config = dict(
    train_examples=195000,
    horizontal_flip=False,
    optimizer='normuon',
    batch_size=512,
    lr_schedule='cosine',
    adamw_weight_decay_other_params=0.01,
)
Rows from block 5, named by matrix and row number. Rows with one number belong to one channel. Each number is 128 + 32 x the weight over the matrix's rms, rounded and kept within 0 to 255. All counts start at 0. Numbers have three digits each.
# convs1: grouped (6 groups) 3x3 conv (model.blocks.5.convs.1.weight, 192x32x3x3), inputs within the group 7-13, a 3x3 kernel for each
# convs2: expand pointwise conv (model.blocks.5.convs.2.weight, 192x192x1x1, transposed), outputs 64-127
convs1.83:155135217104095137134103130123093153131124134119159065148095173139154127111087108167157128154160137093123137154146099112119125119127141105144134176147142133149136168118124213118158133099150
convs2.83:138100168146133149129080154100084110098154175112140063130126110151162155080134101163070054177160122157112092111128083149122160137137120097083058098129096145185112134150129130159097159187156093
convs1.84:138199119160224145119128120135081144131099134126109101117106101153114100130135146171078119168097089192121114099149128116086160104116123164147138148147115080175170074130114227085140128126109
convs2.84:162071147160113111103155158148105117120152090168109165148108107120108138183111174133114132103133139153123142159137138120103192066121146120071080116085111123118110123098174127137116084144107194
convs1.85:099120161122116156124142130090180134146143133140095140099181126161133172120109108186081118241132100098129080144130097123072072104142115158156090133141108139116129060119151103139113158136136
convs2.85:164206134136165167108156174205103129148166114121165125133110138084165145123183151137083063098142146142112120153182168128125140171130117098116075080122090129163075142093148172132113160160041133
convs1.86:116161115107215103089111128123113106106107088149143119156127075100111059105125123124050153145182140145070114134171138127099121151143175148174105137134113070131112144134115116122143090177067
convs2.86:095155125119209124096106122119142086176193120149161113082122096075075149129137155090076100119100130155106141128138135124155207069164139132084097126080128165143107108155146124142127115142116090
convs1.87:117097168131092110186130114176143197127125112112136135107125132112098157130142109117117135147083118143101146051093076150139095113070109160126099113162157088141163081206122148133144142169151
convs2.87:111108131040148142109114166174139182127133020171134094101216184154082129143098111132152172100169094004141134136121089025126187105115186037079073148140135122127148139084123079196105151121123153
convs1.88:204147138116174105134153052138120140088123093099157136135151091173087108075092124089096141086100099142120177163131104105090109116171146157116152119097119133119101078155131139142098059137067
convs2.88:099150166145131069152153156109105139111060144181119164133118135130145084153111138151137088093160171156103137190150181150114130169113094076122076098098153096142169163084107108161128107123096173
convs1.89:091161142107137101113159104141093131198172126141154136130110060144154059118106115069073114178179202118142161167121130139141129212104086158101135126147134137114105125111172144141157112145130
convs2.89:133087170130180141117092160095113114091109167124127136165153103192112122198173155096084109135051105138148102134120145146140142151170081110150151141138117171111125130154108073135164074191186168
convs1.90:166170150126176117117110159098123085105125119126175148111130126100109139102124118071090086149124153076163123147112108083082093163113034111114145075123116082100110099158176201131114162117112
convs2.90:120161159137104169112125118114095104143153038122143138091159126145058132144162148132139183133139072111127156100126176116110170102095137115118129158146170171106144134120118084193114204085167118
convs1.91:090160127104148110111122123096090077114175115113097063153136163165146091115087011092073109075159158093147120105145142147141152107121141137107106176185131108121117170141164107133143144120115
convs2.91:116135103124149096058157130152127144113139082144197103115115157148129089116133153109113091104178118147146161159205124142118138138082127048177113114142184139112145080113125101108162119118099121
convs1.92:149092097158073148172133125174137112132141094102102107118156130123070102177112088167140156142148089202183143138121124096073144141140165134147118122117125126149162116158112092093113102150200
convs2.92:103091108120103095143108111111163160148098159078086097142140111120099156154116000145112183128161165206125168136125205136097070152145168164161124154112085113154142108124130134094101154099141151
convs1.93:151166169101099087127143138175225149155101168149115127163089136153155120128100104148141153122127181108152137100099137117074084116103141138145130112165167164124168110135162099112162120116143
convs2.93:091070158177092121146123154130134104038114137141178119135141148089096158128141123138119141153142101111176120136108088128155115125121149111170115106143131104121176141086148133165120116143086106
convs1.94:132148139111098090133119105129113117110143142147126129168107105123110134091108101166187118084189149078143139087146177160118173206128220146137139138157101094097107106184116172213147108151149
convs2.94:113154119134113160123102172091108099130156122107169116154044122122141168136159098133135150124096124205072110133082165120116088130111154212134179137153139103125124154116119111157173123167134127
convs1.95:093126113162175166129147121131076155108153133122146113114063129124092118127117146105071101019094136191136151085110145158064149130121191159134134137077115117119117102180112072123133128163158
convs2.95:125091159142113159199076119106105111089148170082134125143112148132096131087073150148108115155154122127166156127096140077121179120099160165185113163127082134150111095155107116048139176195137159
convs1.96:164023118169107190149163125146191196116035150116056165118101170178147148142101166130097132168122153068107094122094100105142172119055094087114159160095143126134116155084125126163115079117106
convs2.96:151146100152170103135168105131154182116117095158118144142114159132164094113123158086141135151152141137152156142121139098169138187130138109189130148124183123087113085144111161178143117134162082
convs1.97:118119184141160128116132132125059102120006201121132204106056122115117105147121126103122119130067087075131102087191145159127083135159100106117123093093143156131116182176159124079068124190154
convs2.97:177142115099104129154126120144146135111177101165097117131121142176139125172156136117142094107137209102106114076131177122093185143151104130176179138143083151109118146125201152050084111097113169
convs1.98:166042160134165133137151133147151134083156093080068148186149163163126146143153118194066128148156078128184154122082074169187041073135173113149131064131120106123133148209156054136190122130110
convs2.98:140069115148127129141164188123149086172089122058121089139143113130164148048117135131141138144087142112141142079100147124152136082109087138130123118139144159173176114189108067176189124105076134
convs1.99:094053124155172146120126128103113101161255115094111132154119120139189152095078093153120164124155147144083150164115147119147105106197176146134118132104115154141092096164177089059135202128098
convs2.99:143108101078104137148121128124118146108156123158075153134150122164147082127158118097124146066152141154128116131110129146072164117139131193096140153121142092085116155172118114130127116097171074
convs1.100:108144095134105130108122152137149090072156177138099083143128131121134098146098119142164099119193116117146103107108123135185181097137119196080187126084118164156135076154157064161161135175132
convs2.100:142124073121105099153160160150188105131109142120176063109138122112135094107122089175134076093160109184136102170133108149139135088139105131121167127120154152112140129146172130166123095092179110
convs1.101:134128129185055119138150171166083138093032153154099106161132123045041133157166179109144124094116101144176154119098110165108051109094144132135130095126132118116109137122109030221156125104100
convs2.101:141123156145125134080098117100149100070063093109111134186176111071119094154125098129149102132117136141120098104144083102145088138156147127177162182149126061114152141121093112184140162188152162
convs1.102:162109184098134104155126136142168153154105172040097165100040104124138123135107107111120100161118145128123094158111129162175119120137124158082119183137124116080183134110135138212146091089097
convs2.102:159101102114149107093129103060127095116157150140131145106124167050151133111155076116077113151141106162140103141152128144212155098100101120115085092142130163148085085174109096126140130128089137
convs1.103:172142142173107108107177203172144165108139136181122167196100156160157151134104104170139099130103046162129110128162141157153174162171165083084107143121118109107158119078154146126103161030080
convs2.103:122134151149159116084099097158112143095122134135172121088143153101108147100121109178134141145132145124189177198090162158149093145093107133130144141165143154127147160125091140150193091147149179
convs1.104:171147163131091123117209177090085117137142139163062116096050049154157122132180108056081079121173104110189112170138182081111161128087154119158097112152113111110156070092123164214136116148107
convs2.104:169092125088130168154142098090119145142069206106127113182160142121124116106108087073127164106158161145107158063137105094148107142097178129151162129100141085119134168125111138149152184152128094
convs1.105:105119072079071127137136140118106115110119153091136174104129144156075137146166148082139119147171117135158156139057110110099134114087109132150109138166157079133127076067155161170165135139145
convs2.105:113135138105166108041141133091087134189050092112068117182117101115096152030082116123124155120127155125136179157141120139156081109119086106157095111103138137118126131164112118099130109112107101
convs1.106:129104134123200127129191130143175137104110129075058114140138153138108133101120118133154153102167126101147142105202140082223068122194162169149130161113108141155118042080114084053200096059141
convs2.106:065096081140086122080152161159136070089172094083126141071171130105114133115154153107133151125108174117110133074157137081118162136081179146126121139162160130122149156109109163102171107110159158
convs1.107:114170164121255113130138151175099061056138107116137150142118125117147112154067099110095135176162170135128161141204121072171113075049120121101121111131147137135172155119188136127079114079159
convs2.107:087152153107124157160108111107104093156096140129161113038120136131128091075124116118098134167071076174117096105159094135138161060094084134121128041078157077118118104208091147111118102116069139
convs1.108:085103105075143077117170179063077128178069165098092129133136145109137120109115145085165144104143113119175117147069147078106124158153126193178156169158130132054086085103189100215120057131119
convs2.108:133124113185095087113104136111133167159179078096137167143098152115134115105131140131133158198148090143095157122141118164067122177161136084060158149164179070102127095073095136128106129096188121
convs1.109:109096067150194129106101101138111102124138110165126144131128128115100106146117118124173144156178115101125118134154158135182128123172190054087118092112100112096117142129143132092126174169145
convs2.109:040113226209152086096101133107105097129122074101148159125086107184122059158097156081083107155125131030143115161117039107113117187158130087110087100132163106086168096149110135098113091141083122
convs1.110:131116172157101079104111078150144126068049118056171103132137175139153137178130107077108114124145106154101104101155200161129072107098103132136127114092140125125134132150151066041114147161115
convs2.110:154074065131083072137154138126122098117110075147071112148168110074108081163126128141054132106106084142127140133122099108154126110143159078117152160087115136082159127104112152115152124117092108
convs1.111:125115114167082151114075156119077110051082095096082167114120098108184129148083109133133086176145103141107088118132128114168154134086097134111158133157144106124166130116120204176075143125054
convs2.111:107138087128106089108144158167173056113128105156171099126140139117138059145116110153152159074157100085158118159097138139111153170163154126120107099135141128114153160134159122133151180115110175
convs1.112:168171036105086077113154125116090087125154103116087042132138125141154116173095113100119130152108059108144112112080103122180089129214112136139175109126136131148154147117120182142166125056094
convs2.112:127108150090136124131105099130134102170132110135063113120141115149111184097190091100125131088154140139112117100148134140086162098143162146100122070149123102079124108064131125159089188112128108
convs1.113:151193166119126071135029142108028073125148131139148160204204147124116108095081163184186150117068106178108119088129137095164176109153149118147108155090127149124129166112097137140077118130135
convs2.113:182138079215207163199131125151127121182090130201156107179189123134135168104118086132122123137223176127149104138094130163095114196166117151129147144126159112145109127115162102127207222138108100
convs1.114:141152138186171131133104170141172144086072144136127128114112149170132168155067118145138138156062088126129152190122094155200120101072126126144120094144121164129144157150121111070149164153168
convs2.114:157129114142106141110174106132103152151163109126127137209154128110121113176092086133133158169168159100113128131148146124083121133123136106174095109090075167148044124138170162110175166091147150
convs1.115:104066100120162128133196147227165138140140024112106162192108134128091094129161116090096127188107126114186132104114079159206186140153103128085111171140092091085115103147193186078095088149184
convs2.115:164131154148063116118164146145144126143112159169093162073135130114100143117139127110080130088071120155180169143114178197131125094162023134098111130133088137152138136139126106154124142163133150
convs1.116:109105141161084096138131107161049149035181150077098117098034086141151092069156102132122124113115116109137098079137129144119160158106103109119109108099116116102164113156149107024109106150132
convs2.116:119143093135149130076166118125141166105121124141148155101147073193127145133113126122125164136173208103147199136147113113136123114209168143128213135149158114120150088175168121083093155093137173
convs1.117:132083071124212139118176138128059110149043115110196173150106095131096102177153111140112126174163167183151140112116062110174103161125157116109130112116134146157115108140128053125230101040115
convs2.117:120142129104130119223086137108101126116105157123107150069137147107100078140126153151206145111128101069122074133130117128120171107201182133120066125168130133184198105139142118139094114085149134
convs1.118:046116085149109160157155125125107137114137155103185107177144157192188168147167153095122097146124074124163115099107181103155116161105112138155138111120133110099156138159103165114158119110097
convs2.118:081155095095158073108181157163124119076136126153095075123099173108120144077098148117147190175118115129118134113129180183166089117157087144100158183136099168151178151077109141108174067095080192
convs1.119:114041107124129104102098121121110053086115137094136131148151142083121072162097135110064137129124135203134143125101139189210109112130143207231165105063087138147148142121128162106133166116073
convs2.119:077104115105133111121117101084132116196136068092131124108140130086154033112152209132126112134087189148152132233144148130195133140113084090172075076099139111115114103097082101102140096197111109
convs1.120:126176083111078132142123119084097115225174114134112108129120128179132142089125087193193167135200135097136172108120109135044180099135122164132168122120137092102101084131153145163142057179121
convs2.120:087147115121139108169138115078154150141092113106151098027114122180065092103142137131072121112109137130179091138160099084100135125135117085109119133074106113080121077167068070122067101129110111
convs1.121:091214161077200090150124101134101174132151170142092119054073062121159166147163162143127124118160121170154130131117182123107150105134104103080150143155144103157128093118101070000117167204182
convs2.121:124033126124093082144152108188093087115143152106114101131181130136083074142109131127118153060109082104106126127131096112151101168041111110154074082092096125090126127145130096103094122056088103
convs1.122:087053078138174105172195123121136125152154108128081134116137112155142166171168141161109134163097114143181155131083102145141129159184074160167134096168126078126105120122161236245155078122118
convs2.122:156109099149116124105069168066108146154131111107120145212053068112117114223115138106084101090139127141080186162179100109114133117077113134121091084079168106066106069075117089143162126253113098
convs1.123:178089070138201175097131134104088131147149128152123115149125191165120119100126097124113121108103141070112130139174082142251118093161179168105111088091092152159145185095123191141157115105069
convs2.123:055085161058115116110136072135114140163121149128071117118151106134078137140148171102142118151171108164157132154180113135166148110133148116136137153119133077079115091089159096105104177136069097
convs1.124:088112143153159104184163115121118156054035128120128139102165178060189210118070110154119118084147167149085077146080044171094107121190156121096095099124124148129177163192152126120174151161130
convs2.124:123165073160129089137121186125111096111160111112132151175162100110137165189077102119115135110134143087067144114121145125107099132161070155184147134057148125108131132109115112196129142116134132
convs1.125:185124150189171129114038129127113127045126119142103099137143207086116098128116111087113121136111085151101072154141109126212150143170104149122096111112111162110095089107106075076088154127176
convs2.125:133132188163180136108135117157155121113157053157121152032140157087148089144145176135145140137188111117123148157150160161185147089096139132124132167160131153117108125117134115106094151131124102
convs1.126:173146120139132158149099102054180134073115120092139205105081176068079129116110131164134137061124139126070124127166111095158210115054103075133124152140107110154134127135135180099080145120183
convs2.126:153123099098096200085116114168146121136214182132144108147083107126136109181180174124147139115138147130179111084117134159112120120097139147135131103172119166170085142177144128127086100111100110
convs1.127:118102119095143144199138105107183160131170086034146088095174162117153108125161130125122099115115121140106069118122099139113132173129102130081116138140126134100106115212187118164156122175106
convs2.127:145110112139138121048135189124155155148128139157202110165156148140119148103155141137108131146134070141150163132153132169154112145105128115133094085156154177111130079211169133150164122123117163
convs1.128:100101152114115187103095141131090093163155145100167073161092098117162110144123154085166159089123199152097169121163098148113079126152129081180117121118146131105161165050151200038137132094106
convs2.128:135132139147112111154087168118147195096156110154069125151129153122115169126177103099142137090093044151059108129146141164118181100150102130135152131091121106134085152160086140168125117167142107
convs1.129:115148122163105114127137136191192160141110158147100135106153113151128199149143136165163184229151187111099133113127090102105115114162151202129134223141138163165147114111154153177107138117131
convs2.129:168133111160138163147155174148100179105128133149131144158151177153153133121181145127135131124124124120167080174136151126126106124090145076135112125150099139118081084092112147141192110209121180
convs1.130:132116122111160115097104114179121118179159121139130128175136110149141130117155094124163141091112137132086107109150147145142134143124176120099129127119155107197122112116107091142067151129141
convs2.130:116117104135156138193114125107154115154140117123142142129112129120144088147082161078033128108125104149069160123130126122149130164222108095093145104121137146109119157127115117132141117104124103
convs1.131:128099146153194137155152108151101176154118070086112126161113150095093158117115159165138157088090101143101107099102129128173109096145143116114110153112066161113099110141140107183067149115065
convs2.131:067098069141113091189123111102163110142123151115103171080158138182169115137052122079133110135116151139145089120142171142141215139110180077130179152172151119107159117104131100096062155129127085
convs1.132:116119095132116098111148116160101172108109142202142201134102154155174182121143126209123130050156092111128174161135145169106121161124114110190162089000083099172125128211255151051129116134109
convs2.132:144126131084136137145090193125128079102104153151128112142108088180141115125145165157143102152178119100114102109148121134117139162166123161118115190124107108126127092083142142136132141099170123
convs1.133:166104119157100095085087162093127128145105136129143137113134153124105076103119113143138142075092098213157068136150060176158136144133112139080153001054110144080138102120136151103152123152171
convs2.133:102147105154097112139178166108116133127158102189082124154177138133072124092212105179128027177081112117059146170109140172140136126123125175191091143163113151123133160138183126167126171149112169
convs1.134:166159143154127129186128138165044119066118130124139121122141133093126142084156132141072101105180078108162110075142113094103144139141176153180148127184077103182107135206167153101119124069145
convs2.134:189140163051091169168156110124113183117152149130104150142128156166065136107160138127103108097115148127182090174151207134120128137077114114175107150111115096139154131121156172176092061112064157
convs1.135:042089099162107089151143116131101081120206119108112150110084112122115123128152145137146115169104107092078152113099147103154144123084148147125118092026160127190157083059100062109159149146147
convs2.135:141122115058085123086176090143083144167108112130102121148149097110134113146137120122167117154095150112146121137113120141117143132112096117108183100104125137093130091068117142085163163101191125
convs1.136:074121134182111124154125115168125162185080134150167171120104114129163165145181182149143121188129113131124160186103107142110105115112080123088120101064085100044129186111138137127099152072217
convs2.136:134100128128095153120112108108057094118138150181108100080098147138103107133121130147092152166131113097113123137132099127183113154089075120090072143154127165129164201148121097139060101161078166
convs1.137:120094112132111094143122126149083153138101146156136144098090133079144116158109122155151140193112171125164206144142104122058174106115090144066150186117095147124114176150161164030134115107169
convs2.137:155136142132109166110126122132186156113154179132075141169177179106153130136121136181111135075071108140116162108104154123134081131073091109145086094133141113149169170182131189131170112122122174
convs1.138:137134119175151141130061127157111082068088123123128114147168153130130136106109055130117177078133109197058100125086120119129200082115151068158135182163152220104189070101027170178180134080138
convs2.138:171131157139159147174099093166132154141185099119124130169083145123130169120108162112106164092120147142160129123108117160114124199168120161150154117159168134125169098148149144157069186142148129
convs1.139:127120138119129147100161109184136113148147168126128132154153155150109103143068122141105120215088123129160059156139073098184107135181123111134154098113104093191146121105116056140132130141203
convs2.139:156167089090140160136206198130163049113084142093146157096183131087103074110160139143100126139113132135176213112149166057137186149186153091125143137120155116160201151144137160129109201172147121
convs1.140:107104099160156102136160129092126140112109187134092133139118134108122084159116138090086139115064114086033103102175071104088119160172088086082153088120107029028159121187136115188168062133150
convs2.140:162086166094121136088126139145054128087110133158175087097142153176153083113123116147125111115113167055105143158111153144151107169133109146148195078102095183101124120067152151050100098095089146
convs1.141:185183178153074120120100137067133136113150168100125136173176146051129110117105121130082101169155085124200094140083081134132068180083108142109080201091127141115127103154044130170142063085142
convs2.141:112118176145108124096122153141154116170138117119082171152088128084090149130163197113159140060152074182143126145191081160161111160143100118054131125123141110068142104131136083099163139089092127
convs1.142:102163124158132117170096098095119119164120115126108122152129103114080081106190145117113094068228111135107142126122146103074130146190157100116097105143151138086115107197120124117160158060042
convs2.142:084138160161156123107130163124100180096142113170135131122125191125135096077070106105088127116118052118147140136084153079114177127108080100059106102125129168097137145129087127147094128088143147
convs1.143:137101105092114106129099096109132126208094139148145179140112115143130128131137117140145181160120164111188172091109122142086150103117084097104151111186133120116107076116098113141104095051121
convs2.143:090178139084120161089129142089109100128121136113154159161071125185128173127156116153104157193153124152114130164089170106113188119132112133161118096128155148160110090159113134171110148159048179
convs1.144:126133105146141137142130159093083092167166061152134182141099129171159141118153131132119161171115133161108093109094125169075125092146112154183081103167175118151152067099063090129115134136143
convs2.144:141082164109099150116153156165132184099194126109160130033136088174105113076062150058085178180185083149136201119159136051121100155170144137087114149149173089128159082158123057083106113152046104
convs1.145:121111115154130118129094102124076079161129096091116160181156116172140104105100117105060079148032105119159154077102110150108087110172110062104136054124149160160164123148150136127163179077102
convs2.145:117106109123141153104114113114112105147084127120160144128148137129101107152151137149070106094102134108113176124133163120139137077240183136160077085164169118121177096148126139150152153124117141
convs1.146:159157145134104100130115135153105137130103130098123093130125179122150146142152144143112079160134133124095112079163106132109155117156132170188121089037160132115075142171142113089211116116145
convs2.146:120081124150139140136181148135143080115119140147179150086155160092083136147100152158210167129185109112155147172133094162159151139144148204199169165110137121110146101104166156158145097110100125
convs1.147:094139105132183112126155112193142174118081136142065110135170185113122106151082100197114116149143081113128083093105075135084117146060083144108130154075096167193116144078098129117157092191169
convs2.147:161219139169191109158153121121137127189072091153119135158093166175190125137164106139152110142096128121161163162105126136104151149167139099172144147119151157167130120098124177167162161078173096
convs1.148:151124156131102138096099131097139125122224110132150114110056096152142134112142104160135209157132163129189123116130110138157146092136153148154121201135108122120149162204141159105113122113055
convs2.148:108144122099163202130099136114078151102118120122082156162181120113165167124162084091144126071192166138122069140177117167128165101137124138093128109096084145157154109119165145194114157071119128
convs1.149:080170134129129109145136145165188126078128145117101118165143149138129128147110142059133068061081142132094117172136103161168103077104134115233141077140149078091076206095200119124163070094120
convs2.149:125181149088145139138121119127116142168109111113168108096137138082137164113105094156127160149148109091115141111124104138121152116212114152136155159117122118161164078129102169142176071175101119
convs1.150:149139111141119131106169116113110122136087164155113125113145129099121187176104115120236187142098121082150083143132109162164117120075098175210192143089103095151106181118068154128094125115230
convs2.150:149135103108086114144129155137082125156133151139141117144125090116111129108122166168115145149118102114147179124142104120124171133157126141121099125174071069092150170136098079131137176161137103
convs1.151:130135117122130135093121089103190180113122182133196090112130135143231110105158096142096187148126197142164147083128129108109140169135117113125103124052153110208120092111144210081116172055135
convs2.151:122140105131114174112104109099157059123077157133051222158132132113116124077155091109111175207149112102106129115091207112075120131126096070184091199145185127048106118165108146090152126091158101
convs1.152:107157080107113125139125137097038053158078143139127151105092149140120139145117111129170172111097126122178171152097098164110079107102109149193164135122101083130124138150173117149112137154121
convs2.152:140051104115119099109065124129118121111154145091198185132147081062110096134147131085162106082147159106071171102177166116104104093135136130155160172153100115152151146094150127149139124155159122
convs1.153:145149069175151137149118134132099158111148151116057073153158128161122161128123106132124155137138193130106125077124101129167134123158121107048102089125160138174166153079087170161210094149105
convs2.153:129119156113130119109165137119112122140121152125095140155123118088137174149117130125119150138118102123105156146147106130178199111083123148177162118087197130172162103131123171114176140146102096
convs1.154:114045092132131110155150110128136092145158134123153149109116074138135167128174156126174122168231185084100128152141129190075138109079155086083147179170126122126105179189157106107085161103088
convs2.154:118081155127068064129125092085106136161243152164105161185120107173088056113099145120086115050081113211135097088095083133157165104124074124154154132124091083108071107166137123124080201096141145
convs1.155:114156146123103165102093124141155097108147102120142093161166159121160114134118090138119149130070094131160141148124134112101139114104103069162165132039072194199138175219174062092124143117104
convs2.155:164106169177075138079098106111067180106147161145163164147149167159168119083096123161088103120067127163185169148109125170128152103155110087094114149135085115156138101081075135120128133146095111
convs1.156:130111155118117094173170115095154115132185183117132124141132125132169137098155110104091141180154133193137141115174134175165118121110144095106110167089151190103129144139095105152100078123127
convs2.156:143090138096131105157147120092174109145091117089096193105123107083102095150121121098136125112086161134141111143106106104126067088164123103139079137093118114111091182098077087098122081154139118
convs1.157:138130190111086145101139183105135079117127152164101111112133139165109132124131151103114115168098129151143119126145181140144172136097183091140131156087073161078117110133065111149109119131118
convs2.157:084136194143164086128097111094125121128111073085189157149148097079134107132153114087209122119121129128112112137127120181070150115135132094196159116123165094079109151203117152149163070115168084
convs1.158:152094102109120135117121158184120164125086136166135127129185109151125119129156127122070155124101087092104112169084122185150136176086100148142118105086127061074104126112046127247177118139167
convs2.158:150117074120113152135096116075102115159109102157154082179125115134164120104135167143093130148091070161161133134118068154145130156154110155090086145088079156112167087098085132121147145125103112
convs1.159:152199162071132096097159160116132121163078049157127108087118095121126072112109118109157159122137139103089189130124163137093156141144120086199164057136162136221122210157183125077142162080192
convs2.159:115076127146150103136139114153093150127138100149097122123105122102199120066169164093155160146101109134130159093129136109097124099144084118149165131128129139166130138114159184166127097076174112
convs1.160:119153119123148156134094139139128125114154110123182121128128111162164103126107112157119148095071167062101133124119110159115118187080077095079152166048119155117157143126134167129119075132126
convs2.160:088170151101151170141122143104115128118132105108158164145051093148148102106136165129132157099146124128090140113128139102125127063110171148159168134156154145160163111093136138133103130088132098
convs1.161:105110166111113131087128216136065133132097159122110120087120116136120092118135088197178167159143190116151140134084173138166116141180112136138172109123157128139134156127163148158133140106103
convs2.161:177165114139174120130140156087149093096123176133174079149107098130144129109122125195114140114112119120173127094096141122129147079131142121099140099144167094133136123182107159149078114159163165
convs1.162:102138116175135135101061134120129159145103162129129129140180153137126126124111152055126148068120094150150079123150137096057123110185169198163106107101122109078137144155151157098098192169127
convs2.162:129133159107160172136116159148107106149170091142170118121136127109147066118132080066089104125140064113126134146128077158021127168147061109119089075169115106147105145162155087146113172113043090
convs1.163:138156127179197078175158104078126132137079148143136156109124214159060166115133155132136169069154134131139181086178186117140125155157145121108180142154131130131139145170153139163156124099099
convs2.163:158127152106143139153128145125066168101145125111102194086122135060119124139116167083125190171144133115163097109133181151128112098130110118137100131093143169053108087073112132093103083123117156
convs1.164:144180130118115141131123121101132176097109150126115164086130136114142068101141105139100104108144087143139134110115144113130176139206138145106149099100187117089137170137170165157109135109145
convs2.164:101137144136127196063142156114140205133019116107149146151138105154151164098209095098142124098103126089151086158153098151077127129109217135124141121138089140068168110096117083104151093249195057
convs1.165:111111106114032148069130124152167109071147126110152165132101159131161147111130151191183220133107073136166061108068078160144120095136120087094120169052174113100090145139163089106120126129133
convs2.165:130173088084123122099139097120200098151119087140147116166162146116138144125142144137062143123107106113206127092128152120147080122113100116174126127106147127141089141217104094162208094079134114
convs1.166:175105113138132118123087112118118140111122131132126166088141139145123157104108133117164141071126105144163180110092132085085133140101173146085115182114118137140140169118144134159140150104138
convs2.166:173071143165111081126103115132149125129174087113101110173129223095119131095109161147142197126113160134163132160091203136116073137143106103117149130098135136111062125083067119133129111125116179
convs1.167:135124147207142136084102102098127157179152076145097080120098127081141116153147150132108093112120111110193138162195152081127066154150113141081141184139093086091118148114126152133131102132160
convs2.167:100108106115151081068151110206138071185080206157101091091108128092121121143180068113120096123107104133133145150127151053142145098185110151154129156095145082144204177112152195168081124127146097
convs1.168:108171131086128179126119127122140162135140123141127103143159193063103125127118146120068099149162157110102088113103095124152092136129062118148165101157111095078139106113113149144150140099138
convs2.168:098159118160151113048135122097089166100162100149100132114177099122120138142147148085115078189115102127057130109126089185180088101149090089068116113134146112141116101117112157099170239190090129
convs1.169:095131163123161159149146169147167090177147075142139080118135147126108139130167171130093150159102134156135164141082147099098148093100110051121196114109119151143107131077186087100099128167111
convs2.169:147122100121185095114075077131146139128142121118130148146133146151145142130059144148111127044068109161154072133106136128173113128144092128133152114140147140127084138054148138102065110145106151
convs1.170:130077114147084124174106111111096112120092132118120059106108142159163112114142143093150060073091091151161121122118143085159085138135097153115142124036097161126132197185137179082138105152121
convs2.170:073177159097176123167149094093152162137082097148160134135087155155135068142126146135167128138154107156123153164100123100108197083170150129129177138129159115180072186152183137109134159094102098
convs1.171:152177200172090160165071097126129134147113093126220076138154125126119095121116118118131121091160146148143122121143110108174132129218095127111108149132120139137110099111136110120123123175140
convs2.171:136055110093103105111121070186161137120097173097123144092130086161045108126170092142114129141110150115179160114132140124091136140084153149125160090137142110142174155186128114108105135169125108
convs1.172:113119098091104149174150120112100094146131110110157132116151136128120114110161174108113142097112141168129083097127178162081172110203128115122130127155136162190126138130112142114122126160177
convs2.172:133155140143135157140140124126114128167063113122151133146118118160148118128119124076126179180173170102098110053078142145160129152091105140121142146103104070115123069163137089128171119107077119
convs1.173:184125095199156105162129088140130172120118123121096100165113136174078177138148221138149178105104176128149143125139202117114176164112198121147113177217112154149131110163145161110163108096152
convs2.173:089105146142133125105120176112097159079085138117074127100176148107131116079066137133142139071084105119051162166103116111163122077084141111190127114142157163122170085104078133129115069168107119
convs1.174:127086161162084127113119116138154112131127144103099120156114105135116111137132136074089135162152102096112102130155133116105148101067127073111119129078144109077141164119143161111128104134150
convs2.174:099103093153149085168119074086144094157231121027124120119139167108103126149159114152145137129129077156045095123176152191127086108120108134113116138161109141158097111158023109180119118175178127
convs1.175:167099144200116117120073133092086129117054158082126101114123121111111121139137103128164165111117112107168092154154152120151108131211104152144088184127103072129085132115111128127199164117143
convs2.175:122139119110083149149176219148163159174146159135153175122084125121108121113152087137143101179115171127145169162141149194097145061136176112101161134189151116133098133179137139136111129147137087
convs1.176:154104120114148153169103146123147129119098128087132113119146114136200132118102129102104195148133120052166180104163131141179144122157147142127141095161119146093141109176135128172135163074136
convs2.176:155143101111145102144172077111126124104155150126108159137144117099157088084169106118123122072129154145127134124165132132136104116167161142140154108115129087179104114150116125134065152101117140
convs1.177:101109149142096147138109145179070114150111122182122117113116125108121116186141143106134112146122081134141139134101105174142081129162133125176174084102096093138097123106165202088134145100146
convs2.177:065092086137070106108112110072107152131114100107106127131133141154142171135149134087142117115122102085159129141143160170120118138103213137076129175154079153124108119156074096104108095170143119
convs1.178:115123153169106170149095096158114159136172123135117141126131074154093139165106137169112092124108147113132138133164128126120130140142149091123119087078176116106147100091149122156158105112137
convs2.178:103142142070099085125145095072171073091083088125157120121201180109101119122111155136033142139046079142164146116092112097132104098153103145149126156103104086076097145114104100178117103102097128
convs1.179:114147118162125206113150146144132179169122102125127126143156166096097110149150150104087112125155152126121095102111110115094121115187149124107138210151151155203143109139123157130142118112128
convs2.179:058112173104081098180094135138144117148131111164114105115112124136112170104142144116168149102129116127133115105084121187185147146119162122220175142127154154119193116107181204093168181107115101
convs1.180:117089114151159123064100170126194114116101127139140131132083056128128123114125127145133161124192123123138155169136116211073080163173169161179123145118053104124136128141145137113149164087090
convs2.180:154116078158162144141183128177127132065097158128155136126131172181154149051133111117087112145130122160122120138121159174102078119085118147110122113110096112172141103092148139099126150114105123